Weights of a small segmentation model: widths [32, 64, 128, 256], batches of 384.
Rows from block 5, named by matrix and row number. Rows with one number belong to one channel. Each number is 128 + 32 x the weight over its row's rms, rounded and kept within 0 to 255. All counts start at 0. Numbers have three digits each. After the name is the row's rms in percent of the matrix's.
# convs0: expand pointwise conv (model.blocks.5.convs.0.weight, 512x128x1x1), inputs 64-127
# convs2: project pointwise conv (model.blocks.5.convs.2.weight, 128x512x1x1, transposed), outputs 64-127
convs0.18 099:135125081151129149117157147182167172147110094112144118083170150079144201177107126170108150140073119121120147156106160151178161139125128127149155182111086138123090171165108185083087062139164135
convs0.19 092:102131140081145156155078112115130155103138147130128146188105026121094128133142188055102111160132118171172105098095115107106120154099117111087144149140117144083148119152147133101147188106143125
convs0.20 093:107106189126144135149118090111088189151097123123135165117118136098116108156084096101112080167112129119151058152052105127093124155096142105134176162164113063227181111139156153099090112142057162
convs0.21 104:149152092131122139089162146119132095106049184165119121113087111160188161099157150124065132068147163121150139110095181155133112156101132131164092110126100189088076110165156154135153145113137145
convs0.22 114:186147112118065136143173172133140110131118051172112075154163160130088116114142132142132141172125118116195120200119125105113116121130162146119105128065096165077088110126156147137130115168121116
convs0.23 100:201181098186115154171164127133200129140148149084147100141120113086142082102137104123080143162164121141135113137169071106148155084144114117163133156129154127114126137141183106124138093120129150
convs0.24 107:117170116145126192133113149094127069126156131129114077152138158108114135111120130128094119171105152103182144142099116090132139144086105110160087118139079123183150121149096121161119118168161092
convs0.25 093:185087148065124125119096157139189140093155179094164151139175114146087115114101079129129109116086159149147148122152152139128146107182191123127121110101123181088152104112149133110153140183187143
convs0.26 092:123161162062132191133085095116132139122140123155161075126149139141109145064157114098122033139071134165103135100117153130137140134152104165138112165174137123160112132127165149125137126124159131
convs0.27 100:089132128058192135113126110122107099117123146121103129142130140137078160112118123085113123065123115130095125139142117138163079114169176099153080098089071122092177113123116150105091150122127086
convs0.28 104:082134135178163135125146081174157097138124132124119156104151139090080136053175090156104163140076086169152137125132136162134095167145083094113176121107118117117095091087103165078118163121151150
convs0.29 099:094122085138061172142099095099060124117097103141113035120064162113148117168169145107112152106069123133114141104125091135125111126156066134115133165130109140111122140197159087119092139138101115
convs0.30 103:125123097119134070143150149058155161143086095137121117108131132154114062086103138121143140173130155131123169128116146161131103219114096210128152085204120154085129152154073184189111092134125145
convs0.31 113:129150152116127116089091103122079148123070149109099117121076145102072107115209146125187161101048176146164143069096153162162166131171099192086114137157161109141087105100092111111115133129125140
convs0.32 096:118089136182120124115102165151163100114062156139136153170180126162188124118154103188138139112145094100088159070104125119131124168118146148072120128126132109154121151108104059058080149129198098
convs0.33 098:112094123077146104159129161109168144072072124128109085165102167180121158154147129130075087148069098155111100160114091148129146077121146121172076197130094142126161156166153156058135190025144127
convs0.34 092:131136070103153091135114183089189066087061178184124109099116191100143174084158155145131122148099111140112167148135113148120092169095133136132112163141132104088167104095140117163158129146131092
convs0.35 100:062127079118150131105155113104121105101114096146086112166136167159094106132104125139088092151175140087143096109092103177130108143114091088122142128144136091101143099119096130137157182179150057
convs0.36 094:134186091138173115101048179077095161128179142142136100124148129154186107118113147157119111172102142111132119090206108122101141101129137143125113156098123089123099062137144158130077135119115114
convs0.37 097:056115134133151107098106128143141062144098157144101100159127155150193108130108148177137130102090168159123189110131125151127081145130137131123130082132135130117160103098124110059099172138144147
convs0.38 097:183176106147131114154169146160198101165148105146107127210133126074089133119143137124127144103109117141104116122132158112139121166113101190089137160117139073101119094110096069143094134137091073
convs0.39 103:141141122169111160148159103173105151182131083163150124149050151171120106141139189145160134123135104163169115118091134074121121164111121094075075181167090135087147166140065077125132191113118098
convs0.40 099:181120144101118130156165073131167113167082162116161129171103076119102091120088216146113157217100184140169112123168089110124099180086133109179140100113115146096181127124114166106165130114101103
convs0.41 110:118180177161152095103139075125121053134103154112115126088147183116167066076164146136105093100129138137066080159092102140090115142151133182136136089097102140115165088146137092133140106155130080
convs0.42 106:155136191216182097139091131133140167162085144106136108107149148162169174104141168073128116143078157143142106123142103088141070162193081108137080156129104116117217150134143120160141124133137156
convs0.43 090:124097158161159110113119112108089152147120102112104173092124191152102118130103131129167115144164127107108095097083138135137121087137088179163118192079136192098170053142133108122080071180108127
convs0.44 107:159095110146157143123101177115175080118108059122143153139140141096125145113103132097090070170102172114131078104113153169072117148128137136095116129137154082115160130128046162154146173113162171
convs0.45 101:158094102119161132099084132082117191091104134139097122120177109115101107082139077142209148157141167126162103127129082145134135148104132120140087095122228093101173104108122148128149139100110082
convs0.46 095:181084189154112103161115053116149157109156123139113107146083188115097114099127058114151146110133129113162128162092085129162138114130143169160139110129122083099116150091121123087132156192161073
convs0.47 096:130082127127121118073100112096150120201112110151147095099156150155123126088095169169097110079129101126073120080112188084122106089091115197150161090148131109153151129109103115143142156117130135
convs0.48 103:067132156133155096127167094143141162137140111109141085148102159064134133105131131124145116141070138077180173139148097126078157128125094150111093136128048143075121129114126118125150200099161131
convs0.49 088:197071124146154079135079141141154186143066093113155151142111156095084099161111112116126100159150145156137089142145128124100082150163140145132188102126105160123139056134164112116036109168140179
convs0.50 097:105084120145112070176169143129116151149141156149081142149154111158074147110134154118197129150160004093118156108079119097134130159177117126116097112198164167101150206128084128132097186087124102
convs0.98 105:128135110074195104148164134178138115113173079146135123112125128085097135089129206132118103099061166109135201159051095108118094102157096054107113156147107147131115115138165123146136087194138167
convs0.99 090:108089159139100167131085191189057078160116148103165112148127175177178135144164172155148105153094125134119119169164168114123189116115115161138117231158164159098044087119158180099134102086085090
convs0.100 097:096172185126061144087122082150129158147079140116097148188115121136093089071145094171142178138127057153125060097079128115131128088079165102136123088145078132142153176176145185115157100164131102
convs0.101 104:114125087148063114131160142064104097102109107125151172151144124129066117066100103169165149117080135140133152168175109159156127121118089175128145095091099159059132120113069177121124148167130175
convs0.102 108:114147093114102122141092106227079112116089125116102111103112110114146144099080112124131090098053177121083144165147136153121086147124041099164100100174154149092108136089146168154131098153121082
convs0.103 102:151138124164114188113121145140154071135113118177151119112138146065148137124141182119102161077095168096096134103144196152177122132123142115095106099140091107078092127124142145153144092099113127
convs0.104 108:081069106163098147190126189136121186148092070123107128149102131140132137112100126159181161089145127092113153081145127101140177138138167132090142176159131147117122115088097132087182168120152134
convs0.105 097:091163129109118134082166149098172181136154145109118104107083104169174107211140164152133114145163115130128131135156127130118106088194099141125083153162091104095123119124178171092171145191127110
convs0.106 104:154130154160134124162151107139208130188076139120134157138161096144118074118134163145120085116139107133184164083094130121169116103117155155118099120104085181177132119049135126124133070087110141
convs0.107 094:134086103123079060142092141121139179137107138115071118160137141099189115150170152130156134133151142136137045069182136076138074163133180184112102183137094095141131169132093174136109131193098130
convs0.108 088:161084162174128126098160109113168108120139149153107126135177098143118177152089147121160162123165143099122118171145161122088081092103137165184123179105185118107155097131149164090124135145124155
convs0.109 108:138068096082116116160113107111072090181117143111076138164156104131135160113091132106122155198144146080127139118114107168109162124150101152147140107153129171117156187168123159142147116145147147
convs0.110 100:125110187113106082061112099106156122055144176123103122114149114120101136083124174110107116135077155125115132096171087135154141138149138114101145114063059141153208160178116106153087091082100136
convs0.111 090:093154147112106091130222094096118142142107106066144119088130131094118169116163115171137114143099160163071139122082179111212142095170163146129092182145165149150159095118143171077111121123150150
convs0.112 111:145065160132127129104101139134125209188093112092066123089112175127143137080171134168121138158131127104052110133094119140126118121110122123113130117172055178122168136143131125098149127112175072
convs0.113 096:083118138118197164096080117124068121080078142151077127059197161112127156134121092080190125100124141114165144117175105089079136109109158154139142146187143127063159067141160130124123136157128086
convs0.114 094:149042106142097099117106196127107139163185153126152131117146186097105107091162066139123124172156161132137111065116166213125125178129113189088096089135094175097143114114129156144133118156126184
convs0.115 103:109096097167136161054086143106182138143093135106160104115204148124083101108123134074217100142139163130119136141193104129125143190124123140131159123117165143062138109166108138116134100179110162
convs0.116 094:133093121166123148108165111104122102132096116174131094138117172167148185100136167156106190078120138123122150154166096150136178087080139092159133144135150146160059125067081181102158133066150129
convs0.117 094:120127148176135119155168104212115156113098104143138112087140111154090156110095082112189115167111152155196213161118076082142148191090182126169077145115122107173135116140151122105180112180159127
convs0.118 100:108092146174103156130155087132152141101142146119131071132138088169115143117134111203145138113124061129169090134187130114163160119176175099155150122152107074119065106123154052116141140155062175
convs0.119 095:121106177089142087126103125133120139132135120159150167029162091146101117105139128180140083138147169146122144111158164086127116112133064136104186139082131154136123141119058098122100113121108074
convs0.120 096:094136097098087083159030142130151143151181158182102122173117167107114158106107157147120081146097143190189137140138150141210116137145125172115105118112124174133110117035115147132127080096118107
convs0.121 099:100142138152160122150180123137102186154157105160152162093103082071142061148121191173151153104128162109115149125163195140154131157128107153159123130079110165113092147118101153071089115064115149
convs0.122 106:211047180156169139092094172101166115121073153132110102108093089141096136172136177137111142211127109158129161081124136094097089178103127148159093079153159151173142138140146161093106146176228128
convs0.123 095:095095027166182135193100131132138143061132105108157153133118116162095149085100108102142126166058095146136114131174090101141073112116099107134097061084100129133187107063139120091140121092095185
convs0.124 095:176081139103131152135148134117208147134100067120182141109133181133117103123118124136105133141125126121141093097110140119133148117128146156119108139095084125109170145121182140196198117131182111
convs0.125 098:130184100138105150117107112097180174036161124169133152153131172152115092105131103130126085134173130119136165157185150166114144129121116124144116124151134124132129071123155106114146083157175101
convs0.126 095:121171127069101107153084138129095142140168173116178099109144125123120112119149131119092110148124136095067180130085116088099139139177074132142113152062061166120073131109177107147122095151128076
convs0.127 104:144150119114148128131049121118120152132084147152166164105167125083090090117139133157095124129127098150110169105117150120159166142182156140092111145152114119176133177151193208149143171127096155
convs0.128 095:105128135072132101138147175166174168125127095105162149133114218100126133176110162095109170131093107162116154140189112123136128121089139181188105101172169099182123157087115126128133118142097143
convs0.129 112:098122119103161094166164152131098158111091121090126114122134136110147115158151100133133102068100084125185139056163090164059177087196090116073088110147133153178145133166138180091139116126085141
convs0.130 098:106117184104136140118117150107140179149129124122140160112106161142084164100135158120162144111161140142115147138128194231142119193079161152122103136138087167104108167132134132149174161170124149
convs0.131 098:071154134135126103171092088126137127124083115172107160148158167183139100095176143114134117148159136109078093136147184128071128140120128156156130100155173080088136193137153114143152109143084106
convs0.132 101:192121102146128114134160115101152094137124130090153153138101096151121172164100127150114103108133168118171148149067138139158122096099073122211151135152130107163160131106121151092122200099105172
convs0.133 117:104193148085115112121130090115192132122078126115137116104119151104192168157184152140078209119107156113156112102174117203069118111137121118139090161148148150121092133173156181125130141162166178
convs0.134 091:099182175096105190130102123179143201101110069112077123155093101168141142159110104099066081086150123086038150092138101099135116129164148099145177138153098128121066112060154147147120097139114113
convs0.135 085:135107169093100120130136093102133122106106119125054138086168168083120119140145078114147139130067178112128095210107121055108125137117083158133100115146073170129139140126097118165120117110151099
convs0.136 107:090132118173121092130097155153049205110161136110120139162159110148192103122115159157118116179106166114137168122147126156095123149182145134169110165126114146113142162118159201063185149115146108
convs0.137 091:111135105115112117120164120123177154141068160137162119106114156208122144170190134132105183132167113115114089163119160072103122141131136100131112103098131206060164116092147145149128167153146171
convs0.138 102:144121135101159156111130144134161121080163155176068135120151124129121100166088154167125170099149080106108092071143169179140198117103105125113119166128123113092159058122153120168187140119147138
convs0.139 106:072139174124132171158070138115157074146115089149058127132119116148139140076118077106169043090140127075085224082112128131154161188126120110142127140125133137085104201124096134121145087183131169
convs0.140 116:078125121120129177204160171095102118135119154122166142104177121125127174156177137082132082126110158088132140125159129078117096120102097156112106072085132179152110204125143104107113087147086092
convs0.141 117:136079133098119140097157148145144100108083152103143206127139121127130121135170166102109060095096119159092114137124146146128115129155129085144098102139160108143094121092197105238118090086154120
convs0.142 102:133132130100121131053132075100145139100079135097149102166128135118104123085125146136149167096117116097181102105151087088124087137103147124100084106096133096173165150099102104193095118176181130
convs0.143 107:114095173141108141068166083106089115150149236141111061104151196117125108117145159078183091178137132072137107173145086105188110127157113081108188137101108110149128150096137105147122131128136116
convs0.144 099:064173087078152131103117181131093164132131115101083118108111127159095101126158117186155177129086173151119131141158123107110160138146195137186112172167121168144196128144166120085143135161126058
convs0.145 094:101104081134088147151151155101115098122203152208169128175096172113085157146160153144157119115036143114143147200090089149145121142139180085138128089086125145080163104099150137136120106177141103
convs0.146 091:154098129090180162156095125136171105119125152147083216154104182141138156107093120163108125095142091148154119074097132156126150124110131123106131129155144124117140099158142045123212198103121074
convs0.147 102:159144123132144141144153094109104083123112169131161115142111118096181195098161126106146147182087145100136096163113175117063124090148119114151120162129153145043055113117124164126159150174155121
convs0.148 103:114121109159106100148159182174108104072101088114172063107123140073143134135093162079115088106136192141088138120129120121098079151075163137115092137132124101141125145102175157135115084171194187
convs0.149 086:152138138137078105144081104132145153107055157144143133088132136119132136180105163125138136110161106070131156132144074158136161096138172115082185088172110141128092192159215147179122156144131090
convs0.150 092:120205105095069142147070133149101137133148103115137153134137172165138110113066156106214176149098173200081139129103163121148137114121125179186163130144158063129083209090153104122111122088221168
convs0.151 104:061127127097144171126149146075110137114154127095123160186061114116157159116140097181176137164145176125080133102166133139105168117131224107112120149148072170126140102118192181113107100146143095
convs0.152 090:133165084051089144150151074129138115067096122160104147088161105118094104148160115154114173118135139085137155083197167151116186128097157138148102169112091145164106111171128118120122113134157071
convs0.153 100:085083141133168179078066126093084170123083107131154145112154177099139125111070083126132139156163073091149081135079128218144144180133136087079148176137105154135108128186132131140164130115107143
convs0.154 088:159104115124105102141185109154118171096150091177105091157105129100073186146092104167163075147174144134093140086094163110162124142124107182119097152089123143129068096160151155151094112160093091
convs0.155 100:074113172121099135111096119121152138132142102172120108085073155083166154151145088152126109115074086166168125132180135111113078147116124177176159156090115108135064156160118103084128082181084142
convs0.156 096:155119131115147107157081152048105053146096140096143094132136098147172162095134147164092134124116110081126109174154151100157116084152091093156101141086094086105103162139147114092129076135125162
convs0.157 103:125119123109085123113128155108122084181131137137150176133150130174128130125143150125183123111118042147145121197080114042117134144119159107136101122091137136150159100096127092103105077142159100
convs0.158 094:115133128165107082165166092139100103092112108141115134166123147111176094141167165125179067077119188109138066100150153110129135145126175138113137109138106091156105169112105143174188165093163181
convs0.159 108:110115123090115152151135134111164109132060104090176130147126168136056190110086171148111167120147154123163098145134106076094167094142183088123124117112147118109114078164173124165111147190137145
convs0.160 096:075176162110124121083133106153078137111127158113171170071052132161163088147095161173085101117117130107114132126127144168083059173114135159132088130147104129109156157078134153147136154125161118
convs0.161 098:199105083126114113116095173120137163163110144131183149154099063096153114070131127180119107153180135063186174127106092196159171102128144104138165090105147088133095062107133133168126143104062174
convs0.162 093:098050104159137180093107086115135152137147115159085070115109086141111113083138172197126101173142095153132169070150085157149101157139138148140129119124139153126092133098179118091120151132150159
convs2.18 100:135094078145142095132143107214086133120117185146110046157171122105125124180129116148121137128173126191143175133167129125150149115098134114165140168214109153105055143105122122089168159188170118
convs2.19 107:129154139187105103115155089124098123097093089084128094077121085160095122102124125154138114158130136129129196104091159118150157163165133164160115152213055144120169123114153139165114125146167098
convs2.20 094:099184117127148072173131105161109168076084155113065154196127117129168136137211112164128106088083106163118081144125133118128114094099151123170107182102134114109096184125132103103103157162172089
convs2.21 101:144085121092158205130155104144119177120151119137089178140151169097134098177146117139115100112092154131149153126109110123079147095162126141131092098161122182126101104169192137164148121103137114
convs2.22 092:190062149125180134132201149087142129143134069168146183094172128130079174135126107094120118108079108140151104100082136075096115121164155155127117107096142098155120150134142128157136126096134144
convs2.23 093:131183151172192139131146093113169129149127070128136129159143129138130120055126101125113097163158129185090089156159127116079116105156160178089141181126189163109155128178204062179109159127109118
convs2.24 096:064110155119100103108158161124141142105157075186136082163146113119124116187141147041152127160145139112187159159070098126187128139087114152115103107162109112147110143097087103093099095129118187
convs2.25 089:172117130140156119125093088140193116163095137148138136151168119097137105124187081096081129136088152124123150147137141114173134084104148149105096102039110204106163127121152160168150053086150126
convs2.26 099:108118139085130123149085106146115171148137060159048166133112145097083137143080115160185119157162171112106136114107166098145096118072158123062166168190115117131125120135166073061131149149140122
convs2.27 100:161095122157076058174086114173143124135143143183122102121172155142107135130111094142117145173116133131136140115113091153117153125152089171133170156113094138116076122142169149103119128124132121
convs2.28 136:103140117140085087134109105112156121099190158124120051074112139188154071122100095145121097164148162106134168158132081154079133118119174125148094148168083134143069140182112142088168154159178167
convs2.29 091:216132118134137162113171094122118134171060164168106140159042117090137155197136169125142096109115112107166104167102147119126088079137128153142145134064139061150131085090192060138135150132045193
convs2.30 105:110146133126156101147095093155170113188044106149085117152082113097105105090122183092130162139108049094170109140139128122129142151140134150183109105136124140083066063112141057133116119152127102
convs2.31 095:126126059144133125114122221102158113084116080082180119193136137121087161109087153106094163196178161096165130121103150186145121149108114113066170120142135113148151149114069095085134191105135159
convs2.32 091:153122063193126157170118153132117148156100139171093117119145135123148118132144101156098143125143185142114140157182144122117157130094161175100142154100149158081135130125156136213106156199154133
convs2.33 095:094154079101117132131092156171114103158099127120068044126097126181138165101071129111111191137099104132132131109084112127149077135094168148137176226139192145104149081125148128076138092094105156
convs2.34 103:126141172046115094132085058138042080126131164185176136154128142084118140123126137161138144143123102154111126082168116102146137153162169142159154120195153172087157119141116168098091166138109108
convs2.35 091:105093145091158166108207108130130128103106109160095171060146101139127116100085141160122135135134144164141133105103092122117104151114058106088133141081122119176129125115165151062067124093115153
convs2.36 102:130056150127130137145045126109111111126115165169146123118086133169162130140144126128121101097101124118160098099159136134148145126125104126133114163113120072164078109111143127168165121099110145
convs2.37 096:149093136111191109123146125105135066077163147083137105144107074097165190058124155139126139103130110128113094148141178114095074188101103098165175135153126132137096163106063145117137109066162178
convs2.38 100:114104117140106137112124158110166130160119087102102093115118096210143115120135174117121142156127113103230150124121154108116093161148107133080162094112104128108159101153171076151105075172120161
convs2.39 095:173081092078141077149087089140096116127095159164104112148161172126134148105144105160101124132098088133090138116118166134115102099085185076075128119102125071103126100142121082064138147130144098
convs2.40 099:111133094110104179120120148125179157131197158187127060096141126173179143116131136134110108133119127117099107119125136104099164052153157085150071119089141228101136182158083175195156127110096143
convs2.41 096:171140161079077198139111214156085122069152133106129152087155109159094038159124116097151106144134105135169184137125124128153109114139129170166159099091120144126116095141183131108145143188173127
convs2.42 102:137047114099135132077120085162161091057136122206068155134137110126150119104079102090077172097155125107072150112080070153160138083184121170105114122192123139089135153175118144113092124133132122
convs2.43 104:123131156150156171114105179144136058100164171108110114172097107120153099127136104127114136104112097094114122158101103129123167081123191114122120101126120098092075120139073164149164173111147099
convs2.44 107:154195116137158153173173181156117150134164151085087148108131064116159059126143194217120108148130188143144101096098163159047109115122146087097190074108127141127137151110172130137147081123093172
convs2.45 087:148111157105101099160075093205115135159161123158087096169153114087159082144159186100164058179092063129100136098133093130089112130130191104129141082113176160087066082167088126124114090098172087
convs2.46 088:169141205117179139068144136091189163085109108163150187127124100110108149122142134126192161114168168145151127096123107114102127149147115190194140127137110109163142181194157133091134133094126099
convs2.47 106:090111131185118164066166170114128100171121129165092095116102151087149125087142182133178099185113114095085107155138133094078158085100121102154158134136068123130114090088138137106154153090138108
convs2.48 097:126181127092091081111109229141184167067189098111142114120139140168116159093144093139124110137167173110093131117121116128074080070145142120173134149124101087120162114143141115118069129174108158
convs2.49 108:126143030155085133112175210145089103173151157131154123144117117146076165095131162100138133065126186148132083129155098112109170077121107112150168192111091139127098115168160150163096065157136121
convs2.50 105:134093195039124126134064121087147139119080119138125143126110185179169160134168076144083139166065166148113134113149088095106127096212149167169072161106121115113109136171101085142200127109144162
convs2.98 106:135166157088091131076117127106101139090150125183076109234119189088120105163113151149120126113119147140135105175106148168130097109111077139137109102087110159132094137034134167141122080087082139
convs2.99 102:121137192132117111155165111171109115113132118090194122129160142145157134085115105081129102087116161134058147107153111085106199115109149163173094107151130131156117112138056121163180134125165098
convs2.100 108:191159163162131162117160153155061116167150157077132099096088157128116202137194102144093082119105173149115100115120109112109129134119102115185089133111100088158100166100210137080162098134109111
convs2.101 103:074107077146148060136166130128146146157094088151124125039126066110195058084142098142177112146157135096125132146127133164113067099129135104085127102075127096144121151126129095134103165094098154
convs2.102 107:148117106171140135114093106145155187117146103159143115100088153145103164152134174133194101091057123131103113126147074107066170126138114133164102133126172144167103148133182148163127112077147139
convs2.103 097:140144121121162125131128097152115115147130120196142184139124116127137151133128105148113087094124136192146166143173156190148167124161164071122142175136113122187097128152122130112104114138102180
convs2.104 098:081109075105141187161143102173095163165119102106143142132092132162175096130110137183141079125132128115088091170157130158146145123131164131145124167104136207103156155150117149152149115048119145
convs2.105 101:153158134139074149105132119099133097105092146157038128113130098117138167113110121157183161083142164138179152092126154165128115215149180115141137110162128081144147100101151138092141107158110125
convs2.106 113:130146107115165127179113125100166095139203119144122060106137147132130129181134104160146126144122132134135121127106169147087168115127185118100136141115101151093145071092082078092191068124154128
convs2.107 108:125167123159155116077129142117081128069065086140143148138155154141105154147206169098143130143134130189102106103131098117153129147162168140207176150095106144190171162149101100105171143095135124
convs2.108 097:114100203150130167113139084179194119165084109155112122158123092165154158139127046087125112186085108176133112164141135156199114103155107115111163092169146099145166100075129140125153166118066184
convs2.109 096:081205118160118131090165199105100158152148149133094106180107135125141095116106118146131161166143160189141188197172144104136113167059096141105168127118080133111154167099140146101135136145155147
convs2.110 100:164143105125168113121135111188156132154104144156129165179123105132129171146131174152156114104136058142142086124103073116111173143133135135141161163084119104176156115085132114088144097124168081
convs2.111 095:095156098144121136133091057135086083095164141188141123106160169145131085111109167115135159157138128164083112066126118103166130081112181165159121148124162148114127153093194095116087189186099123
convs2.112 090:083101135142134089102171114153112091191208099143114163113146146198136073110101116100163088136140160087100144114125108122106170174112157098155106087130136179131105084149140149103084121082142128
convs2.113 099:132124072114113170147141141146107138161204148138156149188069118156163080149156101165098193146175130190107139111174174120154146153093195099110162156143145099144117076114135131100127138186118127
convs2.114 103:120142147107111125182099110170094097132145080137138141113107123108097141071104189135120124104119141183113114056112151100146082166120190175134072165101069142225162080152118112155132157159122121
convs2.115 094:151119191069145058128119094161117108109129139121119116172166062094095107097131124116161076105145137148039092093137090110163152143131157168168068143130055121183166110157147199144142178101131083
convs2.116 089:189104080070118136143104141141187130079114143113107106092110114149086087166175192136093101151088119139105104113089124076131152112174066117132122109132092061098132142119145138120125122168137104
convs2.117 098:157157127151144107119030188196142106156114157164129133153118127133110132154120088147142162121152111131057121191187113107121168195139163108127122139135164075104153097102143157112157161149149045
convs2.118 095:153128136153143099089125067117099087134174134138115091086161145168124158132059154157133104141136134115163183075073104159141123127186144134151129171177120095107156038129148190109122125201131143
convs2.119 092:120162134060148120127052105126126116157080134126111146134127192119150164184153077144071154154155115146042179140114180051177099164158146116093148146126140101133163095120110116095155133157195156
convs2.120 098:138127133134115120132144121144133140147103151149072169144151099125152073108071082162089084071118192127085145145144167097155100135095154144101094138112104124132109174078150108182086100135099123
convs2.121 094:102159150122141127164143150145147188149072113147084143114156170185123137163154131104053120096165117147098170064127171093129186145091131113128148063120077105112120115154184145108133079127129131
convs2.122 097:092220089145122142157160193129074120102106119120111083091155137098109162132126137110152175089143178169113114149123117128131092183135189092129155102131135192129092117090106177083175185033095159
convs2.123 094:151203172166107133136180123158095108116209075118120113095137133089087137172139177127139086123179154143135149125099179113176105106101128167132154119113108124131091202024091096112189145109163088
convs2.124 102:147128164101087079110090123097102075075125050139086143141149104122157150095068130150152215162103143138163109139048076136102126135082136100095155148143145129153140097166137113195100150165111122
convs2.125 098:201109101103128130108093118160145069074145077173208177147173121132150178115154174127153107154133179099079115111136130123157145115114096103085116167115109151148138118165091095156182202181158085
convs2.126 097:058134221122131065090096137120164138113116129176081128156141130149107126077101075128121127120143116113139111193105105156148179146109184148140068126113123144098145121126156148117149144085178176
convs2.127 105:122127122114113157082102115102133096139108199175103131187110148127150162144196103081125122140120188112101159151114135120115081136092186147096141112133110123137182100162101176094114123074095115
convs2.128 103:180096110123149129148139185130177133171097130114106106119107173131151159105146086139105171105148162146090105156134107156173150169118159124123152127105122146089156130184173145139164106150091151
convs2.129 108:138144088147160118138135143126114076085160082130114136109157078110177162084112124045140137128147115131074139141076169098148141111071093156149124131112155182117142100104152129046092139169110099
convs2.130 099:118099132149160133152139151115127137154064136126094115129053098086111129135166090148096141070126183161140155093120113194097148130093177208118127138150114071119083192124164121144042080128131122
convs2.131 098:126134131168124105082136142097143182107153064136130177127141125070107109186135116150189109087138122106121110133157107129090179180146161164158102144087184082127128124182144087167101165115092109
convs2.132 112:136101137089107164136101086194147072148106129164117129137083119097150130131130184161169117061083057142151131077149123093126128171096179174145162109140144112139155133111116095119132124119146130
convs2.133 085:129101172133099137152107193105132187117140134150099096144164115119141144222150107168149051122151143162074104097146081150083157168150124163147131073130103149065145137140140151073102208129092104
convs2.134 095:138110141164148157096149157119144140115153136135093147127093185120199147181116158173232148163112125173121136118123123111124148142073147120102151088181185143128084120114150147135163182080193096
convs2.135 097:112079106091170124118080108179135157099157161211178098174139077140080159121128165144142113162124120137162114054123135125153079114215133078125128169156115132088094091112096095189143149095126132
convs2.136 099:096097131191121091099098150172158061155096099108109139100165090137226110171107115051106126137192143175180130121107120108159103180117094175146063122142157130133170121205153166093093156132114135
convs2.137 105:130121128152149113194126143197105112169074160114121136119154122083146146170125096163145155139144150114124158132194150128160136143149129141155131088135089214147179103096099143138145129139080150
convs2.138 101:104151095137124114162094112096111143138152130079155199112135134139174147066057134173165081182138151117080160191152142104083160170118149143108101103155120141059124111088138181106080137141088124
convs2.139 100:119142104152121146083168112096092158175141097171063166100148094198082071144139137134076086189124079182175164121110145110158080160091135069124122091133167091169130182089168105141074111137127144
convs2.140 091:064142128136107128073165108152086125101143131137142050085096087062140142140114093105118127142172134123145158113133169153152064124098101143088069136091121122086151135069166080115117109195175077
convs2.141 107:164107148159122132205161149102124138142092157125159140147095102068172136130150160171134105148161123200160100113136161143131125144098129140147124168104108153137090144101152177139112094153071160
convs2.142 108:091102169166137067150102086142127127139207122167192136153133092117114121148142155130153112128155075135102113062129068170188141140114132134084128114168154143180141058099145193120114106151123167
convs2.143 111:132084084140178097155151133113108195105184130123056163103061070148131052104125129086104062138129147163144125146125121140161137087124147124146107150121153104092100169133065172130123108176188129
convs2.144 105:143075123152123086135138103129152104090090148122031091125164156183099140128076167158093152131100194143142173156113129104137134113127186152131130153137088123104115144114033145148119147142127134
convs2.145 103:108104109142130139168091114134178074053159147138201145126142129098125182087159124120141104117158199105149124169099049139171182144119127145154136135152098105112152144213054089142164178214132106
convs2.146 104:161097171155101140177178173108149129089163131166094159174195156112163172102119189113147160097101133144098153109105120241073094132112154191100119096153131177117130128098145062185132145131153084
convs2.147 095:146140137033096131099114130103152130124158103149110163074108139150127079104171118153116137110136121099104122171169103171089097102108144148207152116103107135124076184086160115133138182158096138
convs2.148 112:163076184132123109123121152164101038117123176119088135141151167143165123174168110099225166067116077143148103068159138122118140146121134185086119127132078121091121163107099120115167184122151098
convs2.149 105:153134173114169123172204113151158076071151115114122163159098166155028108146105154158132151093128143058126098156164129099082083150157152119173150147117175165123093126128130129118091136129117156
convs2.150 104:127132142125163154179127145132103141156123168149132139143157087160126126094109090132126142148083158201150129149161083141071179139182192176111111103148083121105145155171140132158129102128173103
convs2.151 098:100104161096140126192093127174081152149121123097067113149108136111131125138149142098111096109175133086141149141143092158100162161116139141129134097101088136151115160142132108089095113134162093
convs2.152 092:119159211156155152147164149089191143094160127143148086076119151152091109101136124099097129125115161138117141115125134163153175117122083129112127127111127082202096125144097096202139112104133108
convs2.153 100:182140107131141166104118138148139084110109116094091134105137046142106096088131180200200089136136136177147087146117081160097097107139088085142155119140188149149075122111155158165100102111132178
convs2.154 096:150094086160124168094069120131125169136112143126137087098082159137135171148106127139144111089098091152133087103142117125125153088116119131117079124166196081178197106115127120128138143074164205
convs2.155 096:097192102117079159118161125090120171092071076114197162081147218169134133116143107117153174102127132106083132140133110155133116147148109139063091143125055183200105141117120169154119159133176116
convs2.156 105:091134126115109173191099167125152136129092167131114088023188201118146088115101155144087093136140125108087095215118129156083105099106157122151105111085124197138137174156099159120064164209168140
convs2.157 088:144154149118162099163101106122082127191163191142172122154168111119168142114177098133079124099133130148160130077081105179088099103076135108158073065079088143138033141139140115137140132139167103
convs2.158 094:109146113099070168172118170120077172155157070069100129151139188055079108115146147168173094127128129127135132161129060107142150194129117122081161124082148124149151100158179132161106158165158172
convs2.159 099:089160084090128087140115127180147125200166113156134141070099081078116098131114139187131136105113171140113087092115178156114119151189138188116161185189157077179145102159156124109061114061124125
convs2.160 104:139148152101141200130106160129108164107068089137092160152132114111085082114152098115106044099182114122095101177163164109047107155178165101138150127101070147137076120122152102058157118138111109
convs2.161 116:117130141143123212149100050138080117107135183126072168129166123165155102151163113126159105058152065153130124173124100049117127134139085082114104110136194097115149098171171119110139135128104103
convs2.162 109:122151157138101163118114164130081185132134163166174109105106083109152152153162083166141138095143122135101183164137125154078159187089144206086086118153136070159113031157148140155093112103127159